{
  "dataset": "notes from a synthesiser with random patches",
  "hop_length": 160,
  "input": "log_mel",
  "win_length": 512,
  "loss": "sigmoid",
  "encoder_depths": [2, 5, 5],
  "encoder_avg_pool_shortcut": false,
  "encoder_dropout": 0.1,
  "text_encoder_norm_position": "pre",
  "text_encoder_positions": "rope",
  "beta1": 0.9
}
Rows from block 6 of the audio encoder, named by matrix and row number. Rows with one number belong to one channel. Each number is 50 + 10 x the weight over its row's rms, rounded and kept within 0 to 99. All counts start at 0. After the name is the row's rms in percent of the matrix's.
# convs0: first 3x3 conv (encoder.blocks.6.convs.0.weight, 128x128x3x3), inputs 12-17, a 3x3 kernel for each
# convs1: second 3x3 conv (encoder.blocks.6.convs.1.weight, 128x128x3x3, transposed), outputs 12-17, a 3x3 kernel for each
convs0.42 099:57 49 54 62 62 53 56 49 71 43 52 55 46 52 55 39 43 55 51 35 40 69 39 42 52 31 42 42 54 44 47 65 69 42 64 59 61 37 54 76 35 31 57 36 47 65 61 53 64 64 55 66 54 56
convs0.43 104:43 40 57 53 51 61 49 55 53 38 40 36 49 47 37 46 49 44 33 46 59 21 42 53 39 41 54 53 40 52 47 43 52 58 41 46 36 37 43 26 37 44 50 58 54 39 28 41 48 48 48 48 49 53
convs0.44 100:37 41 49 36 36 33 34 48 45 49 53 46 45 40 50 50 65 46 56 47 47 50 47 69 34 48 49 36 59 70 35 53 59 44 53 49 48 51 40 42 52 43 25 30 32 56 50 51 61 58 50 60 57 49
convs0.45 098:45 42 37 39 44 42 38 38 42 49 53 44 48 44 43 55 46 45 60 58 66 47 60 52 41 53 42 50 36 44 51 48 42 67 63 69 45 61 50 27 39 38 32 31 32 52 53 57 46 47 51 46 47 48
convs0.46 097:60 67 63 49 37 39 55 41 57 37 38 39 57 53 49 51 54 62 43 35 48 62 71 56 49 43 47 51 43 55 31 45 56 38 39 54 51 48 39 64 54 46 56 41 42 52 50 48 62 58 42 48 46 42
convs0.47 097:50 39 43 38 42 39 31 51 35 59 51 46 47 61 48 59 75 61 57 52 42 65 54 52 59 45 48 58 60 70 45 46 49 39 37 40 35 32 29 44 53 53 32 49 57 50 44 54 58 58 58 47 43 54
convs0.48 112:46 43 44 48 45 52 59 55 55 47 43 45 42 40 50 58 46 54 52 56 61 38 42 54 50 52 51 49 55 47 55 45 39 52 44 34 63 57 55 45 43 34 70 52 41 52 48 48 61 67 56 64 62 55
convs0.49 097:63 72 59 47 56 44 29 38 35 49 44 63 43 40 41 49 30 37 39 50 49 34 39 52 56 28 52 34 23 33 39 42 37 61 67 63 44 58 65 56 46 57 59 51 68 60 61 54 52 43 50 42 53 49
convs0.50 095:50 47 43 53 50 55 57 54 55 50 57 56 38 39 49 53 70 69 51 51 51 71 53 55 83 75 59 44 46 40 42 54 54 33 37 40 54 50 50 59 48 50 69 54 68 61 58 43 78 73 60 84 87 71
convs0.51 099:58 51 63 66 57 58 56 43 38 57 59 46 49 56 37 53 54 28 44 44 57 21 32 55 40 33 52 49 51 59 45 35 41 53 33 49 61 55 37 38 57 49 43 71 45 38 51 52 43 51 51 59 57 52
convs0.52 089:45 53 42 51 55 59 52 56 60 55 46 31 63 56 50 59 38 48 38 36 45 46 60 51 28 52 33 52 71 73 51 67 72 45 38 45 59 55 46 54 53 46 45 43 38 54 48 42 58 41 47 60 45 43
convs0.53 109:51 65 64 63 68 62 53 57 56 38 42 43 45 50 50 40 44 42 37 37 46 48 54 48 43 52 51 35 49 49 22 40 47 18 36 55 37 50 52 40 61 46 50 59 44 62 59 61 48 47 49 40 42 47
convs0.54 097:53 59 60 41 40 44 32 42 38 54 42 43 47 51 42 41 42 27 26 35 47 36 45 73 35 41 66 59 43 47 51 42 53 39 30 29 32 26 36 47 48 53 50 58 58 38 48 52 49 63 60 46 39 43
convs0.55 095:40 29 26 09 14 14 48 53 56 57 65 71 48 58 51 59 60 61 46 55 66 50 49 53 31 51 48 46 49 45 44 46 45 42 41 41 56 42 42 43 37 41 39 36 49 66 67 60 51 58 56 62 59 55
convs0.56 097:50 55 47 41 34 37 50 44 54 61 54 53 56 43 30 46 55 40 58 47 36 66 48 51 52 51 61 46 47 41 56 53 47 31 43 26 52 59 47 65 66 63 58 64 66 45 55 62 48 55 54 45 43 31
convs0.57 103:47 38 40 60 52 54 44 49 58 53 54 33 53 57 42 48 56 42 63 55 40 46 49 42 44 54 57 56 65 64 51 52 60 51 39 42 41 52 45 37 55 46 35 68 57 48 41 55 47 39 49 43 53 48
convs0.58 101:51 70 60 50 59 57 42 45 44 33 51 57 34 55 53 25 32 37 38 59 62 26 36 63 52 52 53 70 48 49 60 51 43 56 48 48 30 40 42 44 47 66 65 52 42 42 51 49 42 41 55 51 51 44
convs0.59 102:44 39 45 33 43 52 34 44 57 41 55 48 38 52 40 55 51 31 46 53 38 39 53 41 37 52 33 49 53 68 36 45 50 43 49 58 38 45 35 38 64 62 45 61 59 51 45 36 50 36 46 49 34 46
convs0.60 100:48 55 47 44 57 54 39 31 36 57 55 56 49 53 57 43 39 30 70 48 64 40 41 58 50 49 60 47 42 43 41 32 43 50 52 55 60 62 51 33 45 58 44 42 54 47 54 53 41 51 52 42 50 50
convs0.61 107:44 49 43 32 31 26 48 37 45 53 52 50 54 55 46 52 53 49 54 47 61 38 47 69 40 55 54 53 60 71 50 44 54 62 63 65 45 46 44 39 48 44 32 33 41 74 70 66 66 55 61 51 51 42
convs0.62 091:47 50 40 42 35 31 51 50 45 46 51 58 64 60 64 49 45 38 54 61 73 52 42 54 41 51 45 44 50 51 46 43 52 59 64 51 40 50 58 30 36 33 24 24 28 60 57 56 49 55 50 52 57 47
convs0.63 093:56 57 52 47 51 41 47 41 41 40 38 40 54 48 42 48 65 53 54 34 44 48 45 56 46 48 57 73 61 63 66 46 62 50 36 51 29 37 44 36 52 39 58 56 56 59 63 61 62 69 54 65 65 60
convs0.64 106:45 53 54 35 33 47 55 51 61 54 51 58 44 41 50 55 64 54 40 28 42 50 31 48 64 54 61 50 60 56 44 42 46 43 50 34 49 48 46 57 54 53 57 52 54 47 42 44 43 38 46 58 58 55
convs0.65 104:55 64 64 37 32 40 53 31 36 42 46 54 45 33 40 63 47 39 28 42 51 59 40 36 74 74 59 58 46 39 59 50 44 49 42 36 58 49 47 42 41 35 44 57 35 56 62 65 45 49 59 50 46 45
convs0.66 100:53 52 53 42 47 63 45 44 50 59 49 59 45 47 48 58 60 59 41 52 53 45 54 50 53 49 60 59 65 65 63 51 59 55 40 36 53 49 40 48 53 42 45 62 65 60 60 61 56 54 58 58 56 51
convs0.67 100:38 53 53 40 58 42 45 51 38 41 48 41 51 38 39 67 43 27 52 69 71 21 34 51 58 40 48 55 40 35 52 39 30 57 53 43 45 55 49 38 40 48 46 39 40 48 42 45 42 45 53 54 44 41
convs0.68 098:43 46 61 55 63 64 39 38 45 50 41 46 63 44 57 55 44 38 29 38 49 34 32 54 26 52 58 40 38 38 48 41 36 28 37 34 42 46 52 38 47 46 54 57 55 59 64 64 60 51 59 46 38 55
convs0.69 107:46 44 40 53 42 48 58 55 54 50 43 52 58 38 48 61 48 52 64 61 66 37 41 46 53 68 66 57 50 46 56 43 56 35 46 58 52 54 63 35 35 36 61 58 51 52 47 49 56 53 46 55 48 37
convs0.70 098:48 51 49 41 42 39 65 57 56 50 60 57 56 50 60 45 46 41 59 38 53 52 39 56 54 43 57 53 57 59 43 47 48 36 40 53 42 48 47 58 67 68 61 53 68 52 48 39 44 38 30 45 39 37
convs1.42 091:44 41 46 63 57 57 48 41 45 44 59 51 31 50 47 41 64 54 42 65 62 40 56 58 37 53 30 44 42 42 52 43 52 48 52 48 38 50 43 44 61 66 47 47 57 50 53 55 41 47 46 47 47 49
convs1.43 088:60 63 54 58 63 59 53 57 57 48 43 59 47 39 49 54 44 43 54 61 46 62 55 44 59 55 50 48 51 52 55 44 49 46 45 50 38 32 37 63 41 53 60 45 37 57 53 51 56 53 49 51 48 41
convs1.44 093:64 68 65 55 52 57 65 57 54 38 38 54 44 46 57 54 56 66 60 58 75 58 63 59 47 55 64 46 48 47 53 58 53 42 53 47 52 47 47 66 51 46 48 45 50 64 62 57 54 51 50 52 42 37
convs1.45 094:52 52 45 63 61 58 55 53 49 40 39 34 42 48 45 45 59 55 51 53 57 55 57 53 54 41 31 56 50 47 56 55 55 54 56 51 37 38 44 52 51 51 64 52 52 56 54 52 65 61 61 62 61 61
convs1.46 104:45 49 50 52 51 51 58 50 53 48 56 52 54 56 63 42 40 54 45 33 28 51 40 36 56 39 40 65 66 58 52 64 62 57 66 65 44 50 67 55 71 81 33 42 58 53 55 45 53 53 51 52 52 53
convs1.47 077:76 70 72 62 52 64 66 60 60 58 67 55 60 61 54 65 60 50 53 45 64 55 57 58 64 63 67 44 39 46 54 44 58 42 37 46 83 63 49 75 57 38 40 49 56 69 63 57 65 58 54 63 50 34
convs1.48 121:62 50 47 44 44 40 45 53 53 30 51 57 38 57 67 48 50 62 66 58 51 74 48 25 49 63 40 46 56 56 58 62 62 50 42 43 47 50 58 46 31 43 58 55 49 50 47 53 49 46 50 48 44 52
convs1.49 095:53 58 58 31 30 40 45 44 49 50 54 57 48 47 50 50 53 52 49 71 23 55 58 42 43 40 42 60 59 49 51 53 53 59 55 53 61 40 62 65 38 58 62 41 55 45 48 46 57 53 51 59 59 51
convs1.50 103:56 57 56 53 48 52 54 52 50 51 49 41 47 47 43 46 52 54 48 55 58 48 48 54 40 40 40 52 54 60 47 52 56 43 43 44 52 49 43 41 38 41 45 46 48 66 64 61 69 67 64 66 70 65
convs1.51 096:55 45 49 60 69 50 57 68 54 44 60 65 43 50 60 38 45 53 77 40 42 68 41 15 53 43 34 53 58 63 59 58 50 55 45 42 23 57 43 47 48 34 66 78 59 42 42 49 55 52 50 49 44 47
convs1.52 064:51 54 49 47 48 40 34 30 18 45 49 58 49 45 44 58 53 49 49 57 56 50 51 55 50 45 53 49 50 57 46 45 50 37 36 34 84 70 55 70 69 56 56 51 53 54 53 49 46 44 44 32 32 33
convs1.53 093:46 44 45 53 58 63 43 45 45 63 45 48 64 58 59 59 51 45 46 71 47 47 50 48 58 43 50 59 58 61 58 61 56 47 53 43 48 32 32 48 55 37 44 58 53 53 50 48 51 48 47 59 51 45
convs1.54 101:54 47 48 49 57 51 51 55 50 37 48 53 47 46 48 42 38 48 72 36 36 72 46 42 62 36 42 49 48 45 55 52 41 68 55 46 31 51 38 42 48 37 49 55 50 42 41 40 60 59 52 56 55 50
convs1.55 107:35 33 32 36 24 26 29 22 22 49 54 57 47 52 66 43 41 51 59 59 52 59 57 59 58 49 47 42 40 41 41 47 46 53 59 59 54 58 60 43 47 65 50 39 44 56 59 56 51 53 51 40 43 43
convs1.56 119:71 58 66 49 42 45 34 28 22 31 36 43 46 43 54 56 50 66 53 49 60 49 46 59 39 50 48 62 68 62 68 81 70 50 60 55 44 46 38 49 51 48 48 40 50 69 62 61 65 62 57 57 51 46
convs1.57 107:41 41 54 48 54 52 47 47 43 36 47 58 39 50 59 49 54 70 49 24 49 53 41 50 53 40 54 48 50 50 52 55 48 54 56 59 43 44 28 67 57 40 64 56 53 44 45 52 57 52 53 53 44 47
convs1.58 097:77 59 43 57 62 44 56 64 56 61 52 40 53 51 44 59 53 45 65 42 41 60 42 29 48 51 29 49 41 45 48 50 38 45 44 33 30 39 45 41 35 41 68 56 53 47 51 41 51 55 54 48 53 53
convs1.59 101:52 46 45 54 46 46 57 46 45 35 52 55 35 44 47 42 49 53 45 37 65 50 43 64 40 47 71 51 59 45 56 50 49 41 48 43 61 45 33 68 47 27 64 61 39 55 52 60 60 51 55 62 46 48
convs1.60 097:60 49 39 47 43 42 44 39 41 60 65 53 60 67 68 55 68 74 45 46 52 57 50 41 46 47 35 46 43 46 56 58 62 46 38 43 50 43 54 77 47 47 63 54 43 53 42 35 52 47 42 51 43 44
convs1.61 093:70 63 60 56 65 56 51 53 53 39 50 59 42 52 64 50 57 73 67 63 58 61 59 50 53 66 59 61 58 62 68 63 73 50 54 50 67 61 38 77 60 46 67 62 54 71 69 67 62 61 58 59 56 59
convs1.62 066:59 54 44 55 57 49 48 46 48 39 43 37 42 42 41 44 57 63 41 50 55 55 56 53 53 67 48 53 50 43 63 66 57 55 50 46 53 55 57 69 51 50 74 58 45 60 61 61 68 65 64 62 59 66
convs1.63 090:55 46 49 49 59 59 57 59 54 52 63 61 49 54 59 42 41 56 63 59 52 66 65 65 50 57 51 53 59 56 58 58 52 67 60 54 33 46 33 47 53 46 55 62 55 49 46 52 66 60 63 62 58 67
convs1.64 111:59 53 55 58 55 51 27 23 19 15 22 26 47 51 50 39 44 37 50 51 48 52 50 63 29 43 47 60 62 72 53 50 61 41 48 50 36 38 42 49 52 51 50 41 35 54 57 57 61 63 62 49 46 48
convs1.65 112:48 45 38 36 38 43 59 63 52 57 47 48 54 53 47 55 46 42 58 53 69 52 61 70 59 53 44 50 51 57 53 59 59 60 68 67 52 51 38 43 42 35 35 37 42 54 51 45 53 58 49 45 49 52
convs1.66 103:46 44 46 43 40 33 60 59 53 52 43 45 30 35 32 58 46 49 59 45 70 50 54 64 53 66 49 46 44 51 51 52 48 59 56 60 48 37 39 54 33 37 64 44 35 57 51 50 53 48 40 53 54 55
convs1.67 101:77 70 60 67 70 56 55 64 52 43 50 77 48 55 77 48 51 74 62 53 53 59 49 44 55 56 44 46 59 51 58 65 60 49 45 49 35 56 49 48 35 24 52 60 43 61 49 54 66 54 61 63 48 52
convs1.68 104:47 45 40 61 61 58 43 45 48 43 42 36 54 49 36 50 40 33 75 61 28 74 59 37 63 57 42 59 60 55 63 54 57 57 48 50 50 40 54 55 52 51 63 62 58 52 57 57 55 61 58 49 55 53
convs1.69 120:53 48 48 46 47 43 61 63 60 45 56 70 61 59 70 39 43 44 63 62 47 66 50 48 63 39 40 55 59 62 60 69 58 67 60 69 45 51 47 42 49 54 60 56 55 53 54 56 55 56 57 53 54 57
convs1.70 103:75 67 74 48 43 54 20 08 09 31 29 33 59 52 52 40 38 46 60 45 42 52 46 42 56 52 44 56 55 55 57 51 54 46 46 47 46 37 36 54 56 49 42 42 40 51 53 49 56 55 53 53 49 49